From a checkpoint of a small masked image model: decoder width 128, decoder layers 6.
Rows from block 2 of the encoder, named by matrix and row number. Rows with one number belong to one neuron. Each number is 128 + 24 x the weight over its row's rms, rounded and kept within 0 to 255. All counts start at 0. After the name is the row's rms in percent of the matrix's.
# fc1: MLP up (encoder.blocks.2.mlp.fc1.weight, 1536x384), inputs 240-287
# fc2: MLP down (encoder.blocks.2.mlp.fc2.weight, 384x1536, transposed), outputs 240-287
fc1.69 098 [127 167 103 115 137 138 124 121 105 108 136 120 116 138 125  99 139 122 178 132 119 147 118 120 149 135 126 158 148 137 134 144 129 105  94 145 117 137 168 101 195 156  96  95 156 104 114 169]
fc1.70 097 [108 140 145 158 162 124  99 156 140 125 140 124 105 121 154 108 106 131  87  86 110 157 164 103 144 136 130 117 130 105 105 169 120 126 105  92 128 157 130 109 152 139 129 130 137 156 137 113]
fc1.71 027 [147 120 162 125  94 109 172 123 159 157 132 141 115  85 107 107 125 118 135 139 121 116 171 141 120 123 163 134 129  99 130  90 122  99 139 108 106 167 106 102 129 126 153  96 150 140 111  94]
fc1.72 072 [166 190 150 125 121 148  73 124 124 158 117  96 148 164  88 123 142 113 154 136 153 145 160 146 147 152 168 202 137 106 174 156 122 130 136 115 140 132 154 121 146  91  82 124 139 128  90 125]
fc1.73 092 [147 143 176  82 158 122 108 138  82 116 108 123  96  89 130 121 143 154 139 136 166 195 133 147 106  79 126 150 118 175 132 131 115  91 131 136 141  97 157 107 121 126 112 116 139 135 135 188]
fc1.74 102 [116 125  85  97 130 141 122 122 124 110  95 120 151 101 128  84  95 155 132 132 113 116 130 151 113 111 155 131 104 124 113 103 153 134 125 107 150 109 180 161  88 129 102 118  92 133 115 147]
fc1.75 099 [126 170 157 131 141 142 123 128 151 173 106 103 149 111  91 131 178 106  91 160 125 121 128  93 130 121 159 157 105 104 147 160 110 129 140 147 122  87 155  93 119 142 150 119 171 151 103 176]
fc1.76 126 [118 125 119  98 148 128 108 132 106 184 123 157 104 170 116 107  86 143 125 127 151 120 110 103 149 137 147 124 137 133 124 146 141 140  86 110 116 107 145 136  84 118 160  97  95 139 139 131]
fc1.77 107 [151 148 114 166 111 123 114 129  66 120 125 111 141 122 123 115 124  88 136 138 122 200 153 109 170 142 126 146 103 124 120 111 109 101 113  87 125 119 124 133 136 118  90 150 137  98 101 177]
fc1.78 112 [129 149 136 102 149 152  95 135 102 167 119 135 112 138 105 109 148  82 170 158 143 141 131 133 123 126 150 121 164  58 150 106 118  95 108 120 124 147 132 120 170 113 131 136 134 135 120 121]
fc1.79 101 [153 120 162 159 118 113 103 133 107 103 152 143 130  98 118 137 150  90 152 149 129 145 143 101 157  93 137 109  89 105 124 151 130  86 125 106 102 132 130 124 110 147  99 144 194 132 135 164]
fc1.80 101 [106 159 163 162 121 156  99 138 123 131 140 143  58 136  96 141 111 107 186 133 152 124 134 134 143 135 127 123 152 103 153 119 131 130 104 124 153 134 120  79 159  92 124 144 139 126 183 140]
fc1.81 124 [172 153 132 120 122 150 115 143 112  96 122 129 104 100 104 104 161 140 119 111 144 121 157 144 147  93 145 156 149 123 156 106 143 131 117 131 142  99 119  97  99  98 118 121 125  70 114 187]
fc1.82 115 [154 132 134 120 128 158 104 105 161 157 120 116 104 164 109 136 128 137 132 139 107 125 129 173 125  64 166 140 155 128 138 128 130 101 127 152 129  92 143  92 152 116  98 139 141 117 124 123]
fc1.83 116 [122 131 159 139 153 121 100 131 138 126 133 138 100 143 119 127 164 156 113 100 126 131 155  80 125 123 158 140  95 118 143 100 126  93 148  96 161 139 145 107 128 128 114 153  98  90 145 109]
fc1.84 096 [179 128 149 161 123 164 142  41 102 120 119 117 140 161 111 132 131 130 107 141 118 158 137 142 129 105 153 132 114 128 109  92 116 110 143  95 130 110 138 114 126 121 108 121 133 126  98 179]
fc1.85 073 [114 133 120  92 139 106 129 145 117 105 145 138 134 167  80 109 158  87  92  88 138 159 143 112  91 151 122 163 128 122  97 185 107 118 151 118 105 151 130 175 156 120 100 118 145 162 144 140]
fc1.86 107 [177 126 134 115 147 131 110 145 115 171 106  89 129 171 127  98 136 182  95 137 121 116 124 121 105  95 145 134 107 103 156 122 104 127 136 118 136  99 141 108  85 113 124 160 126 120 142 112]
fc1.87 062 [124 113 116 150  87 112 109 105 163 108 130 116 116 172 130 116 147 129 117 144 121 122 126 130 156 124 160 143 162  82 123  87 144 137 141  84 121 127  88 115 164  99  97 119 145 146 122 110]
fc1.88 068 [117 129 128  74 149 133  82 132 103 122 126 107  56 194 132 143 119 117 118 140 117 134 125 141 152 118 135 168 140 110 113 154 114  89 127 117 148 126 133 116 134 118 134 145 127 154 137 138]
fc1.89 102 [148 175 148 122 163 143  97  98 126 156 110 152 145 106 127 125 130  73 136 125 183 187 153 156 126 134 148 134 109  67 130 128 128 123 167 115 116 126 125  92 164 104 146 120 154 141 130 133]
fc1.90 123 [163 156 138 122 129 128 106 104 124 156  94 130 156 157 106 126 165 153 107 145 121 144 157 157 108 178 141 170 125 117 135 140 164 116 105  95  98 102 108  97  68 128 168 137 166 122  70 149]
fc1.91 113 [151 160 134 150 138 146 114 132 104 116 132 166 106 112 114 124 150 139 159  95  94 161 162 110 175 119 149 181 124  95 143 140 127 127 122  98 133  97 104 129 102 138 134 140 145 101 111 195]
fc1.92 107 [119 113  97 136 130 130 135  72 101 121 115 103 114 168  95 119 117 125 159 149 101 160 125 136 126 135 161 100 111 126 125 124  97  72  61 127 148  74 126 113 111 111 156 127 156  67 145 131]
fc1.93 106 [ 82 152 106 149 144 141  90 123 124 134 137 160 121 143 141 110 123 123 136 125 193 128 144 130 110 166 138 156 118 121 142 150 146 118 147 154  98 139 119  82 108 138 163 128 167 104 147 104]
fc1.94 099 [ 86 114 130 161 136 126 104 135 135  70 107 158 145 143 172 117 145 119 155 151 129 162 154 162 209 131 157 123 145 119 142 154 105  95 132  91 126 134 114 135 168 162 107 157 169 101  69 120]
fc1.95 117 [ 93 114 127 121 135 145 135  91 159  95 130 135 134 173 105 121 146 164 171 128 126 143  94 130 142 120 150 174 126 144 121 130 130  80 114 110 106  92 154 112 127 101 139 104 168 100 130 183]
fc1.96 088 [122 114 158  92 114 135 107  68 104 115 130 123 104 127  88 107  97 145 151 108 150 123 161 136  97  83 153 168 142 113 111 152 117 153  83 111 101  93 151 113 106 102 143 140 109 116 160 197]
fc1.97 103 [ 94 153 131 129 158 114  72 147 103 139 117 123 115 122 111  89 117 115  65 119 156 154 165 129 168 117 130 117 130 148 163 127 117 138 126 115 132 128 119 158 138 126 119 131 135  95 115 137]
fc1.98 108 [122 185 106 188 136 134 112 130 158 126 108  63  89  88  95  94 116 157 120 116 117 107 155 146 164 164 146 110 100 118 129 160 113 131 144 158 144 103 143 123 144 163 151 183 165 119 149 140]
fc1.99 092 [153 133 144 140 105 143 133  95 103  94 143 111 138 129 154 111 140 157 149  83 178 170 159 146 146 104 139 144 122 111 102 100 158 135 102 110 112  86 127 116 145 112 119 152 134 151  72 158]
fc1.100 095 [115 135 124 154 127 144 104 152 153  72 127 108 135 161 128 112 113 119 183 163 117 128 149 110 132 140 163 167 108 101 155 154 102 105  61  90 151  99 133  94 118 109 104 149  94 102 148 128]
fc1.101 096 [121 130 138 110 196 124 108 154  74 104 112 156 103 188 138 145 108 132 161 130 183 117 171 125 154 140 145 150 139 125  83 120 146 160 125 116 141 122  99 142 115  92 147 117 121 110 153 126]
fc1.102 105 [ 74 155 103 139 146 124  79 158 124 150 113  97 108 121 153 128 173 141 123 134 190 135 153 157 142 136 148 127 155 114 140 137 142 103 123 136 140 156 159  77 121 157 163 119 154  74 149 107]
fc1.103 098 [144 118 163 151 143 151 125 131 113  90 148 161 100 144 110 145  85 129 201 169 158 138 159  95 158  99 138 128 131 110 128 129 114 129 124 119 143 112 117 119 155 101 120 127 144  95 149 126]
fc1.104 109 [145 147 162 153 154 128 113 132 105 127 131 163 142 174 134 105 146 121 105 149 158 187 105 158 141 119 167 176 145 136 189  97 131 174 124 123  82 151 104 124 141 137 125 156 172 124 112 127]
fc1.105 102 [116 121 142 123 127 124 115 121 136  87 121 147 125 138 157  68  81 115 152 113  98 156 157 150 198  84 150 144 136 112 115 120 127 186 127 106 131  97 108 112 136 129 120 148 140 109  86 167]
fc1.106 131 [ 97 164 148 133 140 158 101 120  98 122 130 145  84 142 146 138 152  96 105 159 149 132 117  81 171 135 132 104 157 136 115 130 136 116  90 155  83 117 170 123 122 114  94 128 131 136 153 131]
fc1.107 115 [151 131 107 121 158 152 110 123  73 134  96 144 123 158 122 100 107 159 108 123 169 154  94 129 137 142 154 178  87 139 141 137 164 107 145 122 102 135 141 150 105 171 116 131 138 148 124 122]
fc1.108 103 [152 125 143 133 143 145 136 152 146 136 137 137 144 119 110 117 158 134  99 136 103 112 115 109 147 119 146  89  96 128 208 135 107 106 132 128 124  99 142 108 117 136 104 116 140 156 128 109]
fc1.109 121 [107 126 143 145 131 129  99 163  90 109  78  85 103 118 171 110  85 112 145 114 173 178 135 137 130 107 136 150 129 130 137 135 130 174 124 109 117 129 115 129 113 137  77 124 145 149 147 174]
fc1.110 098 [ 97 135 139 137 134 143 100 140 140 115 118 160 150  82 145  93 112 142 158 170 121 128 157 125 187 126 163 139 129 107 123 150 129  85 112 127 154 139 141 105 143 145 110 119 117 169 112 114]
fc1.111 096 [142 143 133 132 127 141 120 122  73 163 130 123 124 138 100 130 204 117  61 136 124 137 128 134 160  97 132 148 166 102 133 101 125 165 149 104 105 151 130 179 142 127 132 146 147 117 125 137]
fc1.112 112 [134 159 128 109 133 157 122  98 131 113 137 119 119 154 165 114  99 101  99 127 154 122 134 142 107 113 157 165  92 122 150 132 132 126 128 119 131 110 130 114 131  68 169 117 143 158 122 154]
fc1.113 071 [130 110 125 151 147 132 102 114 117 134 134 162 123 113 142 110 102 128 109 100  92 141 156 179 107 149 144 120  79 114 150 178 126  85  78 101 129 105 108  98 137 125 148 148 130 116 137 126]
fc1.114 105 [110 114 142 117 155 149 112 101  99 108 149 122 114 144 136 102 114 128 115 113 109 186 188 113 165 109 171 130 160 109 162 125  98 128 129 121 139 141  89 175 150 116 121 157 138 115 121 151]
fc1.115 111 [144 177 124 111 157 143 107 155 129 125  86 101 103 115 112  69 129 158 130 130 152 147 149 137 173 144 160 171 124 144 139 153 103 114  94 129 142 151 130 126 134 140 103 145 171 118 140 196]
fc1.116 111 [ 72 121 121 139 151 121 105 107  87 137 151 140 135 191 109 146 148 206 160 141 188  87 139  79 145 117 141 140 123 118 127 129 123 127 117 105 107 127 155  93 115 150 139 109 139 125 144 140]
fc1.117 031 [137  94  94 131 131 130  60 148 149 104 142 174 130 103 102 106 115 127 101 110 142  79 110  90 147  65 128 121 100 163 205  76 120 116 149  98 157 135 145 113 164 112 114 130 148 134 132 105]
fc1.118 109 [121 109 103 148 128 121 102 141 148 109 115 138 172 125 119 111 121  94  97 122  91 117 122 128 151 151 138 165 128 104 138 134 164  76 120 104 115 122  87 126 148  78 126 185 159 108  78 123]
fc1.119 107 [123 134 125 161 148 134 104 118 111 153 108 144 120 183 137 108 112 138 161 175 167 125 147 124 170 118 159 143 161 110 102 117 124 131 144 143 132 113 138 158 144 168 131 129 164 119 153 117]
fc1.120 123 [121 134 130 161 176 140 126 115 112 141 118 152 146 146 161  96 160 140 142 115 146 153 147 152 143 119 151 161 169 138 162 151 126 145 133 129 107 143 114 142 183 179 139 152 155 117 141  98]
fc1.121 153 [161 159 111 135 113 135 105 139 128 136 143  83  94  84 117  65 122  83 146 105 122  89 115 114 132 176 139 146 142 114 148 141 134 132  84 113 152 110 169 126 105  73 136 125 143 141 122 114]
fc1.122 094 [101 133 113 143 155 129 114 105 136 135 101 134 155 149 129  98 160 102 105 141 172 170 145 142 157 117 167 162 126 106 156 153 125 148 134 122  96 146 108  96 159 152 141 156 169 109  99 119]
fc1.123 105 [ 64 112 138 120 127 147 120 120 104  60 140 155 139  95  85 110 154 123 124 118 147 165 139 112 151  79 162 173 118 128 138 115  95 112 107 111 140 112  90 118 143 129 135 127 120 142 123 142]
fc1.124 100 [147 123 173 155 113 146 119  71 159 100 116 135 108 123 158 127 147 124 122 136 136 143 131 163 143  83 164 147 124 117 126 125  94 102 143 106 101 111 127  72 160 121  88 122 150  93 114 131]
fc1.125 091 [149 146 165 101 122 140 120 126 115 125 111 125  81 119  99 133 120 154 161 191 112 139 127  78 160 108 144 116 188 112 112 141 138  72 114 159 126  79 126 120 143 127 132 123 181  89  94 132]
fc1.126 105 [ 91 115 119 146 114 138 140  87 110  78 126 146 121 158 159 136 130 143 156  97 120 146 122 154 164 140 155 163 150 136 114 128 135 171 114 115 112 127 114 117 160  98 116 125 154 132 132 133]
fc1.127 124 [112 146 151 144 164 151 119 117  74 114  93 145 123 135 159 103 126 170 152 138 178 157 125 114 144 126 145 173 160 128 135 126 140 110 149 130 124 136 137 154 142 172 131 143 141 170  98 136]
fc1.128 026 [106 126 138 155 147 118 110 131 141 141 160 120 127 115 118  98 143 138 113 111 106  98  93 119 171  87 154 106 140 139 129 130 146  73 154 156 158  96 135 140 140 125  96 140  69 133 151 142]
fc1.129 093 [195 119 155 126 140 138  90 135 115 163 115 138 139 137  95  94 145 121 126  73 119 139 175 109  86 135 144 106 121  89 167 152 135 171 111  78 130 127 146 152 120 130 138 129 144 102 127 148]
fc1.130 100 [117 148  95 145 155 122  62 134 106  97 131 117 102 109 159 141 115 137 162 149 149 166 132 136 177 145 164 141 121 136 101 117 140  92 110 117 128 119 130 129 162 161 131 153 169 146 111 153]
fc1.131 112 [ 96 134 120 130 177 143 115 120 109 115 112 137 113 148 145 150 146 155 162 132 179 134 138 151 131 138 149 134 181 144 101  99 153 141 127 130 107 148 112 119 127 117 134  95 140 119  76  98]
fc1.132 115 [129 174 137 124 154 133 112 127 104 115 124 123 121 131 130  63 137  85  93 109 116 109 114 165 104 105 147 146 141 121 165  84 153 198 121  85 115 106 131 113 126  98 148 156 143 137 126 149]
fc1.133 082 [ 59 136 121 139 126 159 142 104  67 119 105 152 139 127 104  74 119 148 109 111  95 170 144 133 150 125 125 119 120 132 114 138 113 120  99 114 182  85 151 109 101 134 109 113 130 145 129 174]
fc1.134 078 [111 161 122 130 137 127 104 165  91 139 115 134  96 134 153 103 138 130 163 104 187 150 124 114 141 148 131 160 142  90 102 121 128 143 124 137 172 159 112 128 161 135 134 104 162 143 171 145]
fc1.135 104 [101 128 118 149 157 170 122 101 132 174 126 159 139 180 112 124 135 103 104 182 101 126 109 131 131  76 150 131 163 112 107 143 157 119 121 157  79 141 139 135 128 117 139 124 127 135 137  99]
fc1.136 093 [115 133 136 138 114 132 103 132 155 145  81 104 155 187 116 130 132 127 138 178 123 129 133 114 112 140 162 169 156  79 127 135 164 158 157  98 128 116 120 145 115 126 161 147 127 103  79 153]
fc2.69 103 [115 149 141 142  94 148 159 130 115 122 130 157 174 112 133 170 125  64  84 129 111 133 139 113 130 104 162  72  99 159 160 118 117 153 161 124  95 132 142 107 127  94 105 124  78 149 129 110]
fc2.70 098 [178 157 109 132 152 125 118  96 139 101 123 134 121 132 145 105 102 142 155 118 154 161 117 122 113 113 167 116 109 160 127 141 106  98 104 154 119  92 128 137 110 134 137  86 149 116 169 153]
fc2.71 017 [ 79 127 123 148  80 124  51 161 102 158 123 128 114 120 127 156 110  76 102 103 140 105 109 128 113 138 199 110 125 123 123 110 101 133 113 157 166  65 113 149 153 109 123 167 126 137 143 144]
fc2.72 044 [122 147 123 136 131 122  52 125 102 105 111 129  95 134  96 129 119 116 149 183 139 114 169 113 168  93 255 109 126 130  95 154  86 106 126 100 121 113 129 120 178 114 127 109 129 118  96 140]
fc2.73 079 [161 128 181 112 114 152 129 122 125 149 122  77 102 128  79 128 157  81 128 147 108 130  97 135 127 114 128 149 150 135 121  94  92 128 121 112  92 151 123 140 110  99 138 160 112 119 102 120]
fc2.74 124 [142 146 178 126  99 119 124 133 117 145 138 103  92 132 138 192 182 106 149 140 124 174 122 127 146 108 130 112 135 125 127 142 102 112 139 131 108 149  79  98 194 122 131 137 170 127 145 103]
fc2.75 087 [ 94 125 100 179 142  93 131 128  77 115  86 116 155 146 173 135 142 128 122 116 151 147 149 113 109 136 179  82 114 112 126 138 112 128 128 101  96 115 150 152 107 146 136 117 129 142 129 147]
fc2.76 122 [101 121 102 133 133 143 144 107 151 164 160 149 156  83  97 127 108 135 161 161 112  92 113 113 114 127 165 141 110 117 149 135 101  99 102 157  98  84 156 104  99 181 159 102 149 129 141 146]
fc2.77 111 [161 133 141 108  88 129 148 122 138 140 171 112 163 136 125 146 139 151 154 168 136 123  96 108  84 131 132  98 128 167 122 114 109  87 158 136  93 138 111 108 123 146 130 124 133 124 118  59]
fc2.78 109 [ 88 132  84 100 108 106  82 136 148 124 168 169 149 143 100 128  63 169 158 107 138 112 104 124 120 151  86 162 125 134 116 148 149 139 133 121  98 148 107  77 115 119 134 115 136 113 143 121]
fc2.79 097 [148 151 116 127 107 122 110 151  96 143 129 101 136 144 132 131 129 140 127 100 165 155 159 111 124 156 159 137 103 183 135  85 109 154 145 137 157 140  89 137 170 139 127 141 157  98  97 115]
fc2.80 110 [130 114 117 139 112 142 127 136 190 115 157 115 143 103 153 119 166 129 104 120 101 151  94  80 122 124  90 132 106 153 155 137 119 140 117 125  97 150 144 167 133 129  82  91 108 162 101 130]
fc2.81 112 [143 116 138  81 155 127  96 176 131 109 141 123 143  94 167  94 138 130 130 103 165  93 132 159 121 162 148 174 132 183 118 128 127 155 134 146 158 142 113 135  69 147 155 105 136 129 136 134]
fc2.82 121 [132 131 134 116 143 123 145 170  96 122 153 157 116  71 192 118 140 164 193 144 158 160 149 160 141 138 108 107 156 152 115 154 135  99 150 118 130 138 107  84 167 145 138 117 140 141 127 165]
fc2.83 114 [121 109 105 101 144 129 118  98 140 165 132 136 109 118 157 141 114 201 150 119 148  92  91 117  95 143 127  83 149 147 119 123 172 165 112 135 175  99 152 136  90 130 127 122 113 117 129 155]
fc2.84 094 [108 114  84 153 141 117 110 138 129 133 134 107 121 118 143 117 156  55 104  96 146 139 128 123 113 102 103 126 112 120 140 107 118 187 115 124  80 135 127 151 122 125 125 121 121 133 177 103]
fc2.85 064 [156  94 154 138 130 125 105 116 114  84 105 115 115 114 151 154 112 160 186 162 102 118 110 146 185  65 124  86 139 140 123 134 126 101 116 141 135  91 155 138 124 136 131 116 131  91 151 138]
fc2.86 110 [119 123 124 129 145  93 152 114 124 100 171 122 158 126 173 111 149 106 162 123 150 114 147 111 162  58 173 104  89 162 103 118 134 137 125  92 118 112 112 137 153 105 142 108 210 132 102 162]
fc2.87 046 [ 79 124 134 120 128 130 136 133 159  99 125 146  99  87 123 145 167 157 125  88 130 144 139 133 103  71 104 138 125 151 144 105 123 102 110 143 143 162 151 118 129 125 119 170  86 129 155 118]
fc2.88 053 [129 137 108 132 142  95 144 136 113 105 110 160 121 146 126  86 106 174 180 138 121 135 139 118 102 121  83 115 134 145 129 154 130 114 104 117 111 139 119  93 160 178 114 107 127 113 133 170]
fc2.89 104 [144 121 119  67 145 108 128 137 109 159 133 122 155 125 126 176 147  98 122 125 125 147 134 129 135 110 104 143 132 180  88 112 116 172 155 101 112 152  85 137 133 145 165 140 146  87  98 141]
fc2.90 139 [145 127 106 129 121 102 131 133 114 114 131 123 165 134 186 102 130 135 122 143 139 145 123 119 126 129 125 113 110 152 140 123 128 141 164 118 148 151 148 134 101 170 122 100  97 134 113 126]
fc2.91 113 [177 148 131 125 158 160 104 146 141 142 100 105 109 145  97 103 105  56 145 144 183 124 103 125 118 139 155 135 171 114 123 113 111 128 127 148 111 127 105 184 123 156 161 158 143 115 137 135]
fc2.92 117 [160  98 126 127  76  96 135  87 146 133 114 131 154  90 142 149 151 121 155 105 126 133 155 130 128 150  96 104 139 130 124 149 134 134 161 103 114 159 100 130 153 133  80 163 126 109 139 132]
fc2.93 128 [162 121 166 147 112 109 110 108 112 135 111 120 178 161 126 140 137 166 125 165 150 139 148 139 156 117 125  96 122 125 125 115 131 130 103 107 102 126 112 153 154 142  99 120  98 141  80 140]
fc2.94 105 [194 109 120  85 166 109 132 148 149 170 179 135 122 131 160 113 148 143 189 112 106 126 109 114 120 165  80 117 169  95 118 170 153 132 159 158 166 148  83 161 124 121 118  79 120 114 136 152]
fc2.95 109 [126 128 106 129  98 126 127 154 121 123 126 103 138 102 140 100  98  93  83 123 134 122 174 103  99 149 202 117  99  80 157 148 114 110 135 125 169 149 151 188 164 154  97  97 147 135 137 127]
fc2.96 062 [122 133 140  76 140 106  83 124 147 151 115 153 143 138  45 146 149  82 124 166 105 141 129 152 139 126 176 185 108 128 116 142 165 123 104 116 171 146 144  89 108 118 143 119 107 133 144 143]
fc2.97 109 [152 121 140 115  82 135 118 131 158  70 125 138 178  80 116 166 166 111 174 129  96 123 111 183 126 149 106 154 111 139 118 118 145  97 108  70 110 149 132 106 176 134 162 115 116 139 142 142]
fc2.98 102 [ 87 129 157 132 101 118 107 143 151  97 117  95 133 122 184 109 112 107 121 129 114 113 145 143 120 118 162  90 122 149  97  98 109 192 143 104 163 162  98  92 138  91 123  99 150 127 130 136]
fc2.99 084 [112 163  94 116 138 124  99 150 152 155 134 138  99  69 118 153 136 113 125 110 167 145 124 131 136 188 180 122 103 157 141 160 140 106 153 166 129 129 167 132  72 148 127 110 126 138 139 120]
fc2.100 105 [180 134 122 131 124 138  84 147 151 130 145 121 124 163 142 131  87 131 110 139 154 168  97 130 127 106 118 105 162 140 123 163 111 177 132 148  81 119 126 186  87 135 138  69 150 112 118 138]
fc2.101 089 [108 126 135 155 150 106 135 122 135 117  98 124 147 119 134 105 168 127 121 141  89 132  54 149 132  75 155 130 118 147 142  85  92 133 106 151 117 117 137 110  97 153 127 124 125 133 153 126]
fc2.102 095 [136 125 124 105 116 149 142 101 123 125 147 146 140 139 122 116 108 126 139  73 149  99 117 152 125 136 142 137 115 128 151 119 132 148 128 128 154 122 128 134  95  58 137 100 109 149 118 156]
fc2.103 086 [103 125 142 121 115 120 116 112 175 130 104 112 144  61 161 140 208 131  96 116  95 133  68 132 129 128 137  93 136 125 118 106 111 132 146 140  71 130 132 123 123 171 133 114 127 199  86 148]
fc2.104 128 [164 116 136 104 117 113 106 135 142 115 129 171 110 106 116 116 121 117 170 104 103 123 128 141 137 185 159 142 130  86 152 147 166  97 125 108 168  80 157  89  93 110 118 110  81 112 157 164]
fc2.105 107 [ 96 167 133 124 151 117 150  91 131 105 154 126 143 128 123  90 114 128  92  87  98 136 136 141  77 118 172 143 150  98 134 119 126 137 113 163 151  91 116 109 107 163 102 129  89 173 135 157]
fc2.106 169 [109 144 121 125 122 121  96 110 100 122 133 121 154 140  97 104 110 172 123 115 135 106 139 156 131 112 128 172 105 101 110 116 114 136 138 108 163 115 129 129 137 146 151 117 125  74 109 136]
fc2.107 111 [ 98 124 114 107 153 125 147 135 126  85 130 159 119  75  92 119 147 154 137  84 144 145 172 144 111 107  66 118 141 139 120 112 121 103 124 144 153 149 143 190 151 147 142 150 150 155 145 144]
fc2.108 115 [153 143 135 113 137 129 173 122 150 113 133 140 116 118 154 118  68 136 196 126 177 110 145 147 113 166 122 148 169 162 100 114 145 146 108 129 141 157  80 158 113 149 164 134 145 111 104 131]
fc2.109 129 [123 135 167 144 153 106 186  99 104 121 141 129 163 121  95  94 109 133  85 153 143 151 132 155  52  93 174 135  95 132 126  81 109 115 112 129 131  73 121 155 132 180 124 110 119 150 104 124]
fc2.110 091 [142 149 125 142 104 132 108 135  98  91 119 119 166 109 124 118  97 133  94 155  96 106  93  95 107 164 170 105 151 164 117 138 144 134 125 195 135  87 138 140 130 193 108 138 100 147 114 100]
fc2.111 097 [204 142 109 103 147 158 142 123 139 151 111 109 159 143 127 159 112 131 201  93 119 133 115 111  77 161  89 133 134 117 151 165 108 126 146 133 133 104 130 167 131  72 155 109  94 110 131  96]
fc2.112 116 [174 108 134 122 142 130 151 117 127 130 148 126 131 140 163 114 115 121 125 126 137 117 138  67 137 133 124 163 170  76 126  94 144 170 153 112 141 198  92 164 123 144 102 151 136 143 107 105]
fc2.113 059 [151 130  89 123 132 110 116 130 120 161 111 150 138 128 129  65  99 133 133  91 161  94 106 118 128  92 109 151 159 149 151 103 136 170 129 149 130 166 136 185 137 145 116 134 134 132 101 123]
fc2.114 109 [ 65 108 135 107 126 109  69 131 153 142 131 133 107 101 146 142 148 118  75 151 171 159 100 139 149 137 178 104 163 125 125 100 160 132 161 172 107 137 140 138 119 165 108 124 157 136 139 143]
fc2.115 116 [ 89  82 121 150 160 144 135 129 132 115 165 133 130 135 127 147 169 156 148 146 156 110 102 136 125 113 116 142 144 155 104  83 129 145 142 164  94 127 170 109  90 150 164 100 117 135  92  98]
fc2.116 115 [100  82 142 128 162 125 108 133  60 120 131 160 120 154 118 116 107 163 122 149 133 106 143 149 122  85 150 123 126 110 107 111 131 123 116 143 144 127 121 133 102 100 138 125  89 129 130 146]
fc2.117 022 [110 139 138  91 144 151 113 151 187 164 125 130  91 143 170 137 164 135 128 138 125 155 161 124 106 130  90 134 155  75 119 135  82 127  93 145 161 128 134 147 148 157 133 161 128 157 131 117]
fc2.118 102 [118 159 156 148 131 131 125 135 109 137 135  88  64 152 166 175 131  77  95 133 140 124 120 103 198 109 166 114 150 135 123 116 103 141 124 135 161 135 102 168 144  88 143 128 151 107 107 143]
fc2.119 094 [126  65 124 137 106 138 143 127 166 124 137 127  94 148 115 128 128 135 116 140 107 146  61 112 175 162 147 147 168 149 175 110 113  82 108 150 107 135 145 137 120 125 111 162 131 126 100 128]
fc2.120 151 [167 128 129 132 116 137 101 132 148 116 124 164 123 129 126 126 121 130 152 142  87 123 107 118 107 187 117 123 117  89 116 172 174 103 105  87 145 100 162  84  98 102 127 125  76 101 135 164]
fc2.121 165 [121 151 113 114 134 128 137 136 116 108 155 158 115 106 119  95 108 106 144  93  91  61 113 159  96 148 134 186 154 121 109 129  96 144 118 142 122 141 110 148  69 112 152 146 138 169 135 136]
fc2.122 102 [159 115 146  74 140 118 158 148 112 159 155 140 136 134 166 148 192 116 170 115 122 128  94 130 108  95  64  94 159 139 124  99 110 150 151 141 143 165  87 152 170 121 138 103 138  68 122 102]
fc2.123 105 [ 92 118 144 133 120 153 112 142 104  78 128 176  97 113 121 172  61 149 139 131 118 163 128 122 175 131 136 102 184 154 108 129 174 141 142 142 157  98 140 142 135 128 124  82 135 134 116 127]
fc2.124 100 [105 104 135 145 142 108  77 190  85 159 138 152 111 127 138 129  81 107 117 131 138 133 135 130  78 116 119  91 168 102 156 150 139 128 108 135  91 114 140 125 115 130 154 141 121 144 157 130]
fc2.125 072 [ 94 163 129 114 144 122 112 142 127 123 140 153 118 107 165 141  86 136 123 115 133  75 169 144 170 101 167  61 101 130 128 163 151 166  91  93 135 128 134 104  87  65 121 136 163 123 128 140]
fc2.126 114 [147 134  77 118 139  94 118 151 145 110 127 113 128  95 148 146 115  92 123 118 112 102 114  90 107 167  92 138 106 104 113 126 133  94 141 116 151 155 113 179 129 120 131 167 130 150 131 140]
fc2.127 121 [115 133 111  91 155 123 128 129 175 110 139 114 115  97 124 118 106 136 137  62 139 136 149 156  74 135  88 117 113  96 118 123 129 111 143 167 158 174 118 195 128 153 149 142 127 146 165 115]
fc2.128 016 [145 129 118 126 123 149 134 127 138 126 121 179 149 101 133 116 135 132 121 124 149 134 121 158 125 181  57 124 153 149 146 134 133 188 113  97 143 205 129 129 165 167 134 133 166  80 106 103]
fc2.129 093 [115 153 123 152 102 131 139 145  82  77 103 106 159 116 138 153 113 119  89 156 134 123 151 129 151 118 120  72 147 158 138 129 143 174 141  95 131  88 143 136 105 151 109 122 143 120 105 111]
fc2.130 090 [100 125 109 111 138 122 106 126 156 144 120 147 149 147  93 108 101 119 161  76 126  47 111 127  93 140 162 113  83 123 130 172 154 152 116 138  99 100 140 126 131 116 164 125 161  84 140 119]
fc2.131 112 [134 134 113 131 122 120 125 131 142 145 138 139 117 146 126  97  92 131 100 104  77 132 104 146 100 135 136 154 125  91 121 129 134 116 139 139 114 110 122 176 151 130 144 142 139 139 127 147]
fc2.132 122 [121 113 106 108 133 141 146 120 168 125 115 130 143 111 134 128 127 162 124  88 129 134 128 108 130 112  90 110 127 165 112 169 117  97 101 160 116 120 156 167  95 144 118  92 132 113 152 121]
fc2.133 069 [143 150 110 136  88 133 144  98 127 136 114 116 146 136 138 132 143 125 148 118 116 185 136 148 106 133 136 134 109 127 118 157 119 133 103 116  95 133 132  79 129 125 140 115 117 141 164 122]
fc2.134 065 [130  97 137 124 112 144 134  97 129 138 149  95 164 128  65 141 128 157 128 148 102 138 135 106 100 145 122 132 106 105 148 134 145 166  97 106 103 123 154 152 109 187 125 145 107 125 134 121]
fc2.135 088 [130 118 137 149 166 146  72 203 160 132 127 143  94 153 137 131  95 162 120 133 132 152 135 133 137 113 136 145 134 127 131 162 141 147 149 153 130 122 107 141 121 105 141 159 146  94 130 138]
fc2.136 082 [161 110 178 141 114 130 125 129 108 138 127 124 100 123 120 173 142 149 156 192 167 140 115 127 121 105 170 133 142  83 133 123 143 111 161 137 172 117 121 105 121 118 116 100  75 116 117 152]